config.yaml
model: "image classifier"
dataset: "abstract colour fields from 500 small random pattern networks"
train_examples: 203450
image_size: 48
crop_scale_min: 1
horizontal_flip: false
targets: ["generator"]
num_classes: 500
arch: "resmlp"
norm: "rmsnorm"
norm_position: "pre"
hidden_act: "gelu"
mlp_ratio: 2
parallel_block: false
inner_norm: false
moe: "top_k"
num_experts: 8
moe_every: 2
expert_mlp_ratio: 0.25
experts_per_token: 2
shared_expert: false
patch_size: [6, 6]
layers: 8
width: 512
mixing: "mixup"
label_smoothing: 0.2
loss: "cross_entropy"
residual_init: "scaled_by_depth"
optimizer: "adamw"
learning_rate: 0.0013
beta1: 0.9
beta2: 0.99
eps: 1e-08
max_grad_norm: 0.5
gradient_centralization: true
ema_decay: 0.999
max_steps: 40000
batch_size: 128
epochs: 25.2
lr_schedule: "cosine"
final_lr_fraction: 0.1
warmup_steps: 4000
weight_decay: 0.03
Rows from block 3 of a small image classifier, named by matrix and row number. Rows with one number within an expert belong to one neuron, the router's apart. Each number is 128 + 24 x the weight over its row's rms, rounded and kept within 0 to 255. All counts start at 0.
Before each expert's rows are labels from the 100 images, of 14976, where the router gives the expert most weight on average: "colour at peak" is the nearest of a few named colours to the mean colour under the peak; "responds to" is what is common among them. Only what is clearly more common there than usual is listed. The data: abstract colour fields from 500 small random pattern networks. In brackets: how many of the 100.
# router: router (model.blocks.3.mlp.router.weight, 8x512), inputs 171-227
# up: expert up (model.blocks.3.mlp.up, 8x128x512), inputs 171-227
# down: expert down (model.blocks.3.mlp.down, 8x512x128, transposed), outputs 171-227

# expert 6
colour at peak: blue (60)
responds to: mostly blue (97); dark (87); smooth (33)
router.6 [101 131 102 125 135 102 125 134 136 159 161 135 164 171 155 154 182  82 174 154 136 126 147 134 120 142 138 110 110 121 129 123 131 147 140 130 123 132  96 115 132 154 127 165 136 150 142 110 100 138 118 142  75 112 128 124 135]
up.0 [122 122 110 138 117 175 164 135 117 123 187 103 153 142 131 142 140 136 166 107 166 151 127 112 139 100 120  93 123 138 185 148 178 142 171 124 106  79  92 142 143 116 104 112 121 156 128 130 135 173 148  97  91  74 102 127 121]
down.0 [158 147 141 142 159 111 142 137 103 156 138 130  94 123  93 114 152 149  89 106 127 131 113 119  98 129  99 136 156 106 110 140 107 102  83 115 141 145 147 116 107 113 130 140 161  99 111  86 153  78 143 107 125 169 139 167 116]
up.1 [144 144 101  90 113 166 131 127 134 136 168 123  85 117  98 149 128 124 140  82 141 142 178 104 169 148  77 146 127 117 135 109 155  95 100 126 136  97 103 145  99 118 132 120 136 112 121 102 131 119 126 124 121 111 112 114 101]
down.1 [173 117 118 179 107 103 158  99 115 122 121 104 170 125 149 136 125 146 158 116 129 114  95 158 148 128 139 105 120 129 132 114 114 106  99 135 147  70 134 140 132  94 134 156 170 126 119 149 124 154 121 111 149 145 119  70  94]
up.2 [109 138 107 166 132 123 108  99 174  74 112 138 144  90 157  91 184 123 157 162 119 126 109 174  96 181 133 149 130 128 140 116 142 129 114 109 138 146 161 152  85 133 119 107 105  91 113 132 147 166  76 134 126 121 111 155 151]
down.2 [132 125 135 104 151 106 161 144 166 127 154 116  91 174 115 103 125 115 126 154 134 158 124  89 149 103 122  90  97 126 113 140 158 102 128 105 126  89 121 127 153 112 107 130  86 111 154 175 130 130 142 113 125 103 149 108 107]
up.3 [162 133 129 116 148 166 114 108 134 137 144 115 113  96 123 152  94 169 139 120 132 108 136 148 110 130 111 148 110 103 121  88 170 134 132 100 126  95 160 101 117 114 135 121 124 101 126 168 144 126 107 129 166 117 109 118 120]
down.3 [ 63 154 133 105 137 110  97 115 103 123 119 128 171 114 145 132 182  99 118 122 128 183 152  91 117 168 122 136 112 160 151 128 134 122 157  95 178 130 123 161 129 128 151 158  97 166 118 111 125 144 119 142 114 106  89 135 150]
up.4 [142 108 146  91 152 175 115 148 130 125 181 161 123 159 128 127 159 167 131 108 138 120 153 116 143 136  90 140 137 126  91  95 163 109 145 125 127 130 132 119 143 119 144 141 142 130 142 146 100 112 165 119 146 126 132 131 162]
down.4 [129 134 135 131 124 118 110  92 130 144 121 106 136  90 117 151 136 140  94 144 109 142 133 126 147 141 105 130 130 147 120 117 110 144  75 143 108 135 151 148 107  82 149 103 104  82 107 133 125 162 100 141 148 154 107 128 158]
up.5 [126 101 157 127 117 111 137  95 118 139 116 160 118 106 132 214 129 149 108 139  83  98 102 123 106 134 136 127 135 151 101  96 129  92 145 101  94 148 154 106 125 132 159 175 102  96 101 161 164 125  99 100 160 162 116 115 151]
down.5 [ 63 144 128 111 146  99  96 107 102 131 117 135 168 120 137 126 173 100 128 132 114 177 162 103 108 161 133 129 114 141 142 115 128 127 164 100 166 134 113 178 122 156 146 165  95 156 126  92 130 143 122 149 123 108 100 149 148]
up.6 [125  92 139 101 119 122  94 124 168 115  82 149 115 125 122 160 117 117 134 123 141 124 140 131 101  92 106 165  86 134 138 109 194 129 112  73 138 115 120 158 138 106 137  88 137 119 128 127 114 102 141 138 168 160 136 113 107]
down.6 [ 88 131 153 142 140  79 108 121 112 145 128  96 143 134 148 164 193 100 172 165 110 150 173 149  84 199  95 134 121 103 142 143 120 123 158 102 154 151 130 173 132  99 147 166  94 121 153  94 146 137 128 171 101 115 123 136 159]
up.7 [121 171 115 149 120 128 119 127 122  95  95 185 163  83 161 124 167 120 136 111 102 128 110 130 121 172 161 129 115 120 119  68 148 136 122 127 113 127 128 129 128 138  88 158 111 150  77 145 117 148  99 130 114 108 113 113 152]
down.7 [129 108 150 141 153  88 193 128 123 110 114 144 120 119 164  97 129  81 121 117 103 132 173 144 136 123 124 137 103 151 151 211 134 123 152  79  95 118 136 122 166 114 161  90 127 109 133 113 148 150 138 118 120 132 119 101 181]
up.8 [132 141 100  86 132 167 149  96 128 122  97 111 105 118 103 167  81 131  83 140 123 112  99 139 112 136 119 125 151 141 144 145 172 133 146 155 110  98 161 165  85 109 132 117 136  80 132 152 134 126 109 123 138 130 126 136 159]
down.8 [125 133 130  94 110 154 186 152 137 176 157 109 131 160  95 139 125 161  93 133 168 112  97 133 138 109 149 119  93 116 172 134 121 112 108 148 107 131 132 126 113  78 145 156 123 135 156 132 123 148 104 127 116 137 139 130 160]
up.9 [164 161 119 135 129 132 112 108 116 152 148 168  97  91 118 147 121 178 122 115 108 176 148 106 114 145 113 118 134 141  82 108 129 100 113 111 104 116 155 133 118  96 131 158 101  86 108 145 140 136 129 126 146 166  99 163  67]
down.9 [ 62 161 130 107 134 100  95 102 101 124 121 126 170 128 149 124 190  93 124 126 118 186 155 102 107 163 130 144 107 156 133 115 123 132 156 105 168 134 108 183 116 139 138 164  95 154 105  97 131 138 117 146 110 104  92 147 152]
up.10 [176 136 145 146 114 144 176 107 136 129 109  99 125 140  85 145 141 180 127 130 137 121 142 114 172 138 118 163 125 109 123 123 125 107 129 104  98 100 189 147 102 138 107 122 103  66 114 140 167 127 116 118 135 130 109  93 121]
down.10 [ 71 155 122 124 129 123  87 133 124 143 144 129 127 140 122 122 151 112 149 158 139 162 155 109 107 145 190 134 120 151 146 125 131 104 154 109 169 142  89 133 134 155  91 149 108 192 129 133 102 141 116 129 129  95 108 125 124]
up.11 [124 134 136 162 140 121 111 128 116  98 100 178 158  80 144 139 168 138 130 118 123 126 134 132 123 191 152 123  93 120 108  99 154 133 132 121 135 129 139 140 146 145  95 156 122 137 106 128 116 159 105 131 111  87 122 125 121]
down.11 [138 116  88 101 103 110 175 156 149 112 139 128 131  92 169 141 131  90 111 132 115 144 134 140 139 144 112 125 105 135 153 212 135 140 132  78 118 141 138 134 152 105 148 108 124 122 148 108 119 145 135 135 116 151 138  88 172]
up.12 [155 141  95 111 132 141 103 154 142 145 132 110 157 114 154 150  96 133 108 138  39 181 118 121 115 156 110 129  86 128 149 152 147 133 111 141 140 142 147 140 121 105 134 153 123 109 144 144 105 187 149 140 146 159 144 162 100]
down.12 [154 154 169 150 147 166 128 137 115 139 124 121  71 141  91 134 131 165 139 121 132 126 129 121 148 121 136 137 133  97 134 112 147  90  87 122 116  99 146 118 109 130 120 160 114 105 140 194 144  38  96 132 142 124 164  90 115]
up.13 [144 154 123 115 160 126 121  72 102 138 135 145 148  98 131 116 171 125 116 125 159 157 175  93 132 135 166 109 105 144 134  97 137  74 118 111  99  98 100 111 124 109 113 186 115 140 110 123 125 112 165  99 124 164 107  98 136]
down.13 [134 110 119 155 138  95 125 138 144 118 112 146 150  80 127 100 108  71 116 139 134  95 147 139 109 144 115 132 100 105 126 134 103 167 148 179 148 145 159 124 138 170 111  86 168 145  95 107 144 134 116  79 107 152 167 144 152]
up.14 [162  97 122 139 156 113 149 156 171 112 162 110 126 150 120 128 134 176 156 156 139 150 186 140 188 133  82 136 106 148 132 135 154 126  99  65 143 107 132 127 118 135 110 135 109 149 131 127 121 147 170 105 133 122 127 153 104]
down.14 [148 140 138 130 136 157  85  96 122  94 125 149 130 124 131 128 138 113 132 145 116 153 124 145 136  99 125 135 109 168  99 140 179 171 124 142  83 133 107 139 110 184 129 106 110 126  73  62 143 188 122 166 133 100 134 145 147]
up.15 [150 122 116  99 142 113 169  66 119 169 104 173 133 104 133 178 132 156 149 117 104 132 160 142 106  81 155 149 136 156 101 133 117 150 142 107 102 128 143 132  87 109 154 126  81 123  98 175 151 100 108  74 177 160 113 150 139]
down.15 [ 65 154 144 113 140 114  92 105 104 131 127 134 171 127 142 120 185  94 122 134 116 181 158 112 117 180 139 140 117 145 130 112 123 122 159 103 171 149 109 186 116 137 150 178  95 154 113 107 132 137 124 145 113 107  92 140 142]
up.16 [142  87 103 122 131 142 123 138  91 128 119 131 114 139 122 110 174 167 168 101 161 107 122 152  98 155 127 139 159 109  88  88 176  98  89  92 111 130 159 121 101  96 134 107 131  56 139 152 122 127 128 126 165 131 116 172 122]
down.16 [141 159 129 142 128 127 105 119 124 118 150 107 131 121  85 145 120 133  97 140 119 197 164 113 156 104 103 121 115 137 111 121 142 150 133 156 107 120 158 140 138 124 174 129 107 159  90 100 134 165 131 142 166 132 119  94 146]
up.17 [107 112 174 125 125 141 137 138 123 169 131 133 132 103 132 132 128 128 145 159 159 135 138 131 135 121 133 133 171 109 128 121 101 147 128 140 109 144 132 145 117 119 155 115 111 124 145 152 130 133 118 126 154  98 133 125 104]
down.17 [123 109  78 122  98 162 126 144 142 134 139 146 188 117 145 120 114 137 166 118 125 127 140 171 102 134 154 166 120 123 142 119 138 144 164 112 128 149 124 103 153 142 172 107 131 106 169 154 105 147 157 120 136  90 118  80 117]

# expert 5
colour at peak: pink (51)
responds to: bright (73); smooth (70)
router.5 [129 106 107 109 196 146 131 102 114 173 110 114 113 147 170 122 125 140 113  86 125 107 138 132 114 117 125 132  85  96 108 125 128  90 133 104 144 115 132 122 137  88 140 138 160 124 163 122 105 103 119 127 186 134 174 128 141]
up.0 [138 128 170 110 120 173 111 125 145 149 123 147 118 108 135 124 118 114 103 157 108 138 130 106 109 164 164 151 143 148 161 106 127 130  86 102  93 178 146 126  79 121 133 144 112 110 124 131 200 117 123 138 143 158 127 150 103]
down.0 [143 127 106 131 128  98 136 138 137 113 117 124 131 111 153 105 156 133 133 121 102 106 169 131 147 111 101 107  79  89  91 150  95 126 140 131 155 135 120 130 120  94 164 101 132 144 152 125  93 152 164 125 115 125 105 127 103]
up.1 [131 125 141  79 116 157 104 158 123 105 167 129 164 139 170  67 145 104 112 123 107 159 100 106 150 132 133 183 123 130 131 100 145 133 111  97 129 173 145 119 130  99 149 112 119 167 110 150 122 203 145  95 141 149 119  57 117]
down.1 [115  96  96 157 126 126 162  78 117  92  95 134 136 166 114 150 161 118 146 137 166 148 185 165 120 141 123 140  83 135 127 156  96 120 148  96 156 122 180 164 132 140 138 127 109 155 103 138 164 118 123 138 126 173 137 164 140]
up.2 [127 107 128  85 130 134 112 116 129 128 104 154 158 104 120 168 152 114 138 114 164 101 132 144  73 114 132 180 103 126 129 101 149 136 142 112 139 144 168  73  99 162 136 155 150 126 142 155 136 133 121 139 126 154 140 148 143]
down.2 [126 135 131 162 106 103 119 113 158 134 130 163 131 123 147 162  95 113  99 121  98 153  93 146 130 121 149 116 101 149 152 136 116 146  88 123 126 123 120 191 147 105 119 134 171 177 155 150 131 128 134 124 148 152 122 125 110]
up.3 [156  97 161  92 123 147 140  97 126  78 155 119 113 119  83 127 121 164  99 101 140 144 105 114 152 126 172 143 145 132 157 122 144 117 120  87 168 120 116 169 115 101 109 130 104 139 109  92 129 166 138 121 134 143 102 131 126]
down.3 [121  97 108  87 125 133 120 117 123 120  96 111 117 111 131 134 145 104 133  92 118 120 168  78 125 114  78 117  96  60  99 117 114  82 139 113 150  90 133 135  94 104 160  94 138 148 129 146 115 124 139 120 115 110 120 127 106]
up.4 [ 95 168  99 148 116 156 121 112 111  84 141 142 150 133 122 142 129 159 137  99 120 147 160 128 114 138 108 125 139 154 125 124 176 168 183 134 134  84  88 126 112 153 104 112 128 103 115 131 130 165 115 118 143  70 104 140 152]
down.4 [151 108 110  88 130  84 102  95 124 131 143 123 112 130  62 118 147 177 152 108 150  57 140 117 109  94  85 132 140  85 114 106 128 110 173 125 150 144 111 109  87 119 178 100 134 125 135  99 123  69 140 176 151  75 104 112 151]
up.5 [ 87 190 180 117 163 183  87 135 144 116 146 134 146 115 139 112 127 121 148 137 113 131 121 142 134 178 153 173 124 156 126 117 159 135 115  90 140 143 155 101  96 181 138 111 127 146 115 149 139 165  93 144 143 132 131 138 157]
down.5 [113 101  94 156 109 126 143 151 138 124 137 120 116 153 163 154 184 137 129 116 109 155 147 120 130 111  89 161 109 114 117 172  91  94 130  83 105 135 124 133 133  96  98 137  92 132 119 112 116 146 159  80 129 174 107 147 110]
up.6 [152  78 157  91 111 124 115 154 123 123 133  89 136 129 149  93 128 131 108 140 125 161 138 120 158 140 122 150 131 126 106 138 160 144 115 118 108 125 130 141 109 106 136 103 116 156 133 180 100 140 147 113 151 119 137 120 113]
down.6 [100 111  83 130 122 124  92  82 155 156  65 111 133 135 119 124 148 115 141 132 162 112 181 161 138 108 133 125 110 176 172  87 110 199 136  94 128 138 102 140 125 150  95 134 130 139 135 125 129  66  85 137 136 124 134 130 143]
up.7 [ 97 131 148  90 113 160 139 126  81 137 129 168 105 119 103 142 138 114 134 108 128 136 126 100 123 161 172 133 127 121 135 129 110 104 135 127 141 137 143 156  90 144 104 165 107 125 121 148 178 129  93  76 158 102 101 124  82]
down.7 [152 129  97 112  94  92 129 151 130 120 147 115 188 107 108 153 120 157 137 143 111 104 128 142 101 112 139 116 126 155 156 133 125 109 131 164 107  50 101  67 112 152 146 132 144  96 120 103 132 153 123 156 111 125 121 118 145]
up.8 [116 129 179 128 154 128 116  46 149  96 113 118 156 137  80 146 128 126 157 138 166  95 158 178  98 162 133 165 110 139 152 123 176 178 144 113 175 131 168 134 112 158 131 128 132 113 124 147 147 140  96 154 117 130 128 170 180]
down.8 [126 131  85 141 107 128 140 157 174 150 145 125 122 135 138 136 117 137 132 119  70 147 140  88 139 101  85 153 136 166  92 129 129 136 133 120 121  94  84 139 139 126 117 143 148 134 106 113 110 133 158  78 148  99 136 144  97]
up.9 [140 162 185 152 110 142 124 116 133  91  92  85 109 133 120 124 106 147 131 161 148 139 117 126 156 107 144 120 130 146 145 145  92 124 148 128 100 175 101 121  85  92 138 108 134 156 136 133 157 149 100 106  71 122 120 101  66]
down.9 [117  83 107  71 128 128 109 116 122  93  82 189 172 151 135 152 165  59  89 107 135 119 155 120 108 133 150 129  97 165  88 144 176 125 109 112 119 122 136 103 106 120 102 129 124 111 124  99 165 123 118  66 116 149 110 149 146]
up.10 [ 94 138 108 111 111  97 148 154 105 108 148 160 169 133 125 191 160 128 147 131 120 158 157  99 157 122 119 111 145 148  96  81 137 130 151 137 149  83  87 121 123 162  85 120  79 125 104 133  97 148 132  98 115 119  80 125 129]
down.10 [120 108 110  96 136 123 110 123 120 139 114 124 100 116 139 144 143 133 145 104 108 108 151  83 116 121  82 113 104  57 104 132 106  90 148 117 150  98 129 132  87 107 156 107 131 129 154 146 104 111 123 125 125  99 119 127 103]
up.11 [129 128 158 100 133 154 145 134 119  93 149 111 132 142 100 134 108 122 130 144 154 157 120  81 127 137 133 115 131 130 132 136 105 126 171 142 136 130 102 167 109 118 111 120 112 131 121 170 191 110 157  94 124 115  98 139  83]
down.11 [108 100 112  83 131 129  83 152 111 129  62 116  92 144 119 129 138  80 128 119  98 104 127 117 108 106 137 126 127 112  87 120 114 108 138 119 135 112  95 118  82  94  99 148 158  98 160 152 102 101 130  92 141 136 113 108 139]
up.12 [150 145  94 120 100 109 101  79 116 109 145 140 144  55  91 142  98  98  94 128 124 132 104 113 136 149 128  90 122 113 132 122 157 159 150 105 150 128  96  91 150 138 109 112 124 134 111 132 144 161 100 116  77  92 119 105  67]
down.12 [106 128 105  91 109 122 111 121 104 134 114 121 130 130 138 163 168 131 149 108 124 104 176 108  97  96 105  94  98  98 125 125 137 123 151 142 130  99  91 124 127 116 141 129 147 137 143 162  83 105 125 137  87 111 121 177 139]
up.13 [ 97 167 156 145 160 154 134 158 143 124 147 113 155 147 147  76 161 143 139 138  96 132 180 109 124 161 111 191 123 122 119 118 125 128  86  89 124 150 142 170 114 137 135 158 128 111 131 117 118 154 120 133 123 175 133 129 161]
down.13 [ 69 159 164 159 159 132 133 159 140 165 150 133 117 169 150 114 171  95 128 157 145 135 154 115 130 155 128 162 166 119 144 144 132 119 141 113 155 134 115 152 135 156 138 143  88 127 112 106 133  99 130 140 147 126 152 137 139]
up.14 [119 135  93 108 128 127 132 128 114  81 154 147 119 146 110 172 142 108 188 135 176 125 144 111 143 124 108 130 163 142 118  93 137 156 137  99 137 117 110 120  80 147  89 106  74 103  87 136 135 131 115 105 127 136  72 119 161]
down.14 [ 97 123 109  86 117 127 117 105 121 129  90 121 114 126 133 148 156 108 144  90 109 125 142  96 115 133 100 105  99  66  92 132 116  81 146 114 150 103 120 140  91 108 152 102 142 157 144 144 102 136 135 119 116 112 116 124 111]
up.15 [131 157 129 119 126 137 161 172 131 148 150  94 127 149 150 174 154 129 151 161 137 144 129 115 136 139 106 125 101 105 141 155 137  80 136 118 130 178 129  88 110 115 142 146 114 103 145 129 113 132 153 125 135 176 111 103 142]
down.15 [146 113 110 152 107 113 114 132  81 166 134 138 123 116 159 165 129 114 147 139 117 135  73 114  94 136 153  97 135 122 131 157 167 120 123 126  91 119 132  93 123 122 108 132 145  98 161 102 154 148 132 145  92 115  91 110 117]
up.16 [ 80 145  96 131 114 148 109  81  94 110 119 110 113 127 102 162 153  91 178 107 167 127 148 130 115 146 154 160 128 115 152 137 131 128 177 141 123 181 134 124  97 152  92 137 121 113 123  94 150 140  80 101 140 113  88 130  88]
down.16 [155 151 108 124 129 118 120 128 146 164 163 155 151 127 156 157 119 146 159 130 137 132  96 144 112 127 138  97 118 126 127 124  96 104 138 174 160  96 131 109 157 104  95 148 172 151 125 156 157  93 143 143 146 160 119 137 143]
up.17 [139 142 166  97 119 154  99 124 135 108 156 117 122 130 112 139 122 134 144 143 111 135  75 131 117 175 140 120  93 107 138 145 158 101 155  94 173 164 163 127 136 101 144 116 129 125 135 140 167 169 163 113 148 169 124 113 166]
down.17 [142 127 110 145 106 149 164 140 141 110 145 115 128 146 165 114 126 106 129 123 149 170  69 144 151 152 157 136 117 106 118 136  98  85 114 143 134  88 139 109 106 140 136 150 147 123 112 120 123 141 140  96 156 106 135 106 118]

# expert 0
colour at peak: cyan (70)
responds to: mostly green (42); smooth (39)
router.0 [103 129 108  65 149 155 128 165 142 146 160 139 144 123 102 105 121 116 115 126 161 159 142 132 176 129 146 100 134 203 116 101 170 131  85 150 120  83 107 160 136 144 104 120 131 162 116 114 126 119 146 117 149 121 117 150 117]
up.0 [143 130 166  76 135 136 130 138 123 133 131 187 127  74 139 124 132 150 117  96 129 129  97 101 123 160 118 110 140 152 113  54 142 120 108  93  73 124 150 176 117 133 143 186 137 109 121 135 128  97  81 132 170 115 120 111 103]
down.0 [135 105 108 102  78 180 105 140 121 163 130 138 117 118 155 123 149 148  91 163 119 116 137 117  99  40 115  96 124 114 144 139 108 129 149 130 118 127 118 143 138 106  90 133  87 133 124 125 121 122 131 174 120 166  69 126 139]
up.1 [131 155 136 144 125 156 121  96 122 134 118 124 142 118 102 131 123 191 117 117  70 141 169  87 104 132  84 123  83 145 108 122 152 137 165  93 107 124 113 164 149 141  98 139 127 176 136 115 155 127 137  98  98 163 121 158 137]
down.1 [142 116 130  81 144 140 115 137 128 153 194 130 122 148  85 127 146 130 134 110 150 113 132 130 111 138 152 124 143  93 176 110 105 100  86 106 123 172 128 133 122 141 105 143 129 116 144  93 117 122 131 138  93 139  89 157 101]
up.2 [162 160 180 196 135 153 106  44 146 126 100 111 123  78 133  93 123 124 121 133 123 113 100 126 128 142 166 160 113 111 152 106  78 113 121 129 128 151 170 170 130 112 143 127 130 139  93 157 139 146 130 101 120 132 109 105 113]
down.2 [153 142 108 113 119 107 121 134 112 117 139 120  84 102 140 123 116 100 137 124 174 128 166 131 124  99 126 102 108 144 163 123 168 107 161 129 103 125  89 119 123 134  82 142 123 140 141  84 125 169 108 129 106 149 169 132 123]
up.3 [130 152 169 144  93 116 127 138 130 115 110 132 122 110 108 133 129 110 113 152  94 130  78 154 102 137 127 167 105 119 145 123 116 125 147 128  96 177 160 166 121 107 120 142  94  77 135 122 144 160 112 126 112 171 104 124 103]
down.3 [ 89 129  90 112 161 133 124 123  88 131 137 158 146 122 121 138 127 136  81 101 117 167 123 143 152 143 120 127 128 169 138 100 199 128  92 115 147  95  94 170 122  74 136 134 134 167 135 113 132 168 117 127 159  89 110 153 157]
up.4 [102 145 128  93 154 159 121 104 123 193 138  84 124 164 125 129 136 105  87 163 139 136 140 110 126 151 157 114  74 116 125 153 134 156 159 132 167 130 137 165 142 106  93 143 117 142 125 119 145 115 151 115 165 138 127 138  95]
down.4 [130 137 157 121 108 117 127 133  65 110 142  90 102 162 143 117 117 111 117 114 104 134 117 113 109 125 138 114 137 109 125 143 149 138 117 152 122 151 146 128 139 162 129 134 155 126 154 143 105 109 126 124 115 155 152 150 173]
up.5 [ 95 134 123 102 109 123 119 119  89 126  90 145 162 150 102 170 175 160 157 104  95 123 128 147 130 154 161 194 110 138 124 142 105 161 154 125 117 113 173 162 136 131  88 128 123 134  95 116 118 165 108 114 134 142  99 107 159]
down.5 [110 137 105  63 159 109  78 124 115  66 150 163 148 102  99 112 134 108 154 132 123 153 115 115 182 150 129 111 138 179 115 112 147 126 121 151 137  93 110 169 126 149 123  99 133 155 148 137 114 146 155 115 143  85 142 140 135]
up.6 [140 166 157 135 108 118 122 121 138 161 145 144 102 154 102 143 154 131 144 142 127 148 114 120 129 141 108 163  83 151 139 111 142 107 109  95 104 136 134 125  94 130 155 173 108  96 113 140 194 158 122 140 167 151 147 100 150]
down.6 [110 135 137 104 151 117 106 117 121 106 143 138 119 115  93 110  94 120 104 114 130 131 137 156 175 123 146 107 166 165 132 132 154 161  79 129 125 107 101 177 132 109 126  82 154 145 139 126 107 148 109 133 123  98 137 159 169]
up.7 [ 92 155 140 132 158 157 119 102 102  92 129 144 147 129  83 131 125 165 136  93 112 107 148 140 121 166 100 125 146 150 110 109 133 147 173 126  95 143 156 159 117 144 146 130 148  86  98 156 144 119  90 133 140 124 119 112 213]
down.7 [124 118 110 135 115 118 146 118 125 145 105 116 156 122 116 159 109 152 116 116 120 127  96 130 149  96 123 116 107 111 111 129 122 118 112 157 144 158 114  88 122 100 129 129 132  89 135 101 152 106 175 155 144 117 111 139  92]
up.8 [117 170 133 128 110 125 133 125  77 117 123 150 118 139 133 126 131 137 121 105 141 203 111 130 133 142 119 120 135 147 108 138 158 113 164 158 126  90 138 130 140 143 116 113 122 141 101 142 158 193 143 118 147 117 122 104 140]
down.8 [145 126 129 131 126 135 132 120 103 160 134  89 131  88 172 122 136 126 120 130 141  93 134 155 139 127 118 117 100 122 130 186 120 134 102 119 166 150 113 157 161 135 179 137 140 156 108 101 152  81 126 104 100 144 172 165  78]
up.9 [123 120 104 142  99  91 119  97 102 142 156 116 115 141 171 114 168 120 100  87 153 105 126 138  98 148 166 145 135  97 170 100 123  83 119 100 132 139 132  80  88 134 121 157  98 113 119 116 121 136 121 117 118 112  99 137 118]
down.9 [117 123  93 144 148 125 142 151 120 121 137 187 117 128 125  87 107 118 135 115 120 161 132 179 168 154 123  97 132 145 118 120 162 126  98 149 115  80 106 152 122 108 118 113 124 137 111 117 126 169 104  83 162 111 118 134 162]
up.10 [158 142 124 125 103 151 136  77 150 157 119 126 156 128 169 141 130 152 140 137 111 148 123 125  90 132 145 163 106 137 127 105 131 111 154  96 113 136 151 130  94  86 144 119  90 118 141 174 159 147 107 106 119 154 100 104 103]
down.10 [104 138 127 100 143 132 109 100 107 114 132 145 127 104  99 126 110 120 120 102 121 164 140 117 174 150 131 132 139 178 121 117 179 141  99 110 159  79 103 158  96 100 130 113 130 137 103 133 142 151 112 141 156  90 108 154 167]
up.11 [130 136 103 137 178 138  98  84 125 168 102 136 142 144 137 122 132 118 131 106 133 129 194 121 151  89 116 127 139 149 151 163 141 180 108 140 168 110 118 149 148 169 118 131 118 162 111 116 107 133 149 134 131 121 115 151 118]
down.11 [137 180 104  90 113 120 121 138  85 107 111  81  53 139 112  81  87 126 128 121 102 113  93 147 115 123 150 148  98 105 107 132  93 110 116 136 124 109 134 101 130 132 111 137 125 120 140 145 109 140 140 130  94 167 130 153 119]
up.12 [164 128 156 175 154  95  92  67 132 127  95 143 135  91 153 139 115 153 126 131 117  91 151 147  89 125 163 124 131 123 162 100 122 137 124 113 133 163 132 100 145 112 171 151 135 102 154  97 160  63 105 143  91 180 123 164 137]
down.12 [123 102 118 142 126 122 132 154 119 116 156 116 156  73 168  85 161 165  87 131 100 127 122 162 122 145 126 139 119 130  91 114 159 145 152 122 130 180 121 102 127 126  99 133 104 154 132  90 100 128  97 118 130 139 117 171  73]
up.13 [140 118 121 126  68 103 100 143 135 100 159  88 169 141 140 124 152 132  96 102 154 123  99 150  72 201 141 142 106 123 159  96 144 142  99  99 118  86 130 124 151 118 123 169 109 108 129 119 121 202  82 134 109 106 125 164 156]
down.13 [158 131 128 132 161 142 160 135 131 115 148 101 126 134  95  87 121 136 122 144 102 171 176 119 195 122 120 107 126 125 138 130 118 141  81 145 141 162 106 168 157  94 121  92 110 110 153 130 156 150 121 101 106 115 122 117 122]
up.14 [171 142 148 150 137 166 166 138 121  97  96 123 108  88 115 103 130 150 107 110  48 161 137 113 131 130  91 149 137 128 135 163 104  91 114 151 135 122 174 154 127 108 159 166 137 131 111 130 152 130  88 125 119 171 120 153 173]
down.14 [139 110 150 116 114 122 129 152 115 118 148 123 118 126 140 117 180 112 127 112 156 112 160 114  84  99 171 152 136  81 159 111 108 152 182 127 100 139 117 147 108 140 119 160 126 151 142 117 114 105 145 164 134 145 106  91 177]
up.15 [ 80 137  98 183 145 156 117  87 111 138 148 113 149 107 128 132 108 132 110 125 178 118 124 105  95 119 171 159 134 101 140 133 151 138 182 111 114 134 134 162 125 121 142 131 143  86 104 129 137 122  75 160 111 111 107 115 153]
down.15 [ 99 133 114  88 150 130 116 111 113  99 123 157 116  99 103 110 126 116 117 134 132 155 143 126 178 166 126 126 150 181 117 120 169 125  94 114 136  98  90 164 100  92 142  96 121 125 113 123 144 165 108 126 140 104 124 147 177]
up.16 [120 103 139 153 140 128 143 141 119 175 133 111  96 150 131 172 146 122 128 134 125 133 164 149 121  98  96 119 113 120 179 133 132 142 113 108 152 122 132 109 121 144  96 111  72 131 126 100 122 115 133 130 123 135  92 161 138]
down.16 [123 153 152 128 110 154 141 111 105 128  86 105 130 137  81 110 129  89 139 137 123 121 104 143 124 168 108 131 156  95  88  84 144 144 182 108 136 127 145  74 115 151 172 144 120 135  85 156 123  94  94 127 105 134 132 147 126]
up.17 [121 190 146 153 101 101 143  71 128 174 115 118 154 142  97 144 137 110 131  99 143 169 144 110 123  99 154 139 123 141 139 111 148 158 128 101  68 133 151 169 156 141 108 157 111 150 125 131 137 127 136 105  90 159 115  93 142]
down.17 [125 152 118 122 175 110  97 127  96 119 164 155 135  77  95 125 104 128 110 139 110 145 151 174 124 147  94 157 154 145 120 141 141 124 106 134 115 165 116 107 107  97 123 114 136 135 155 127 130 141 138 119 125 101  81 156 151]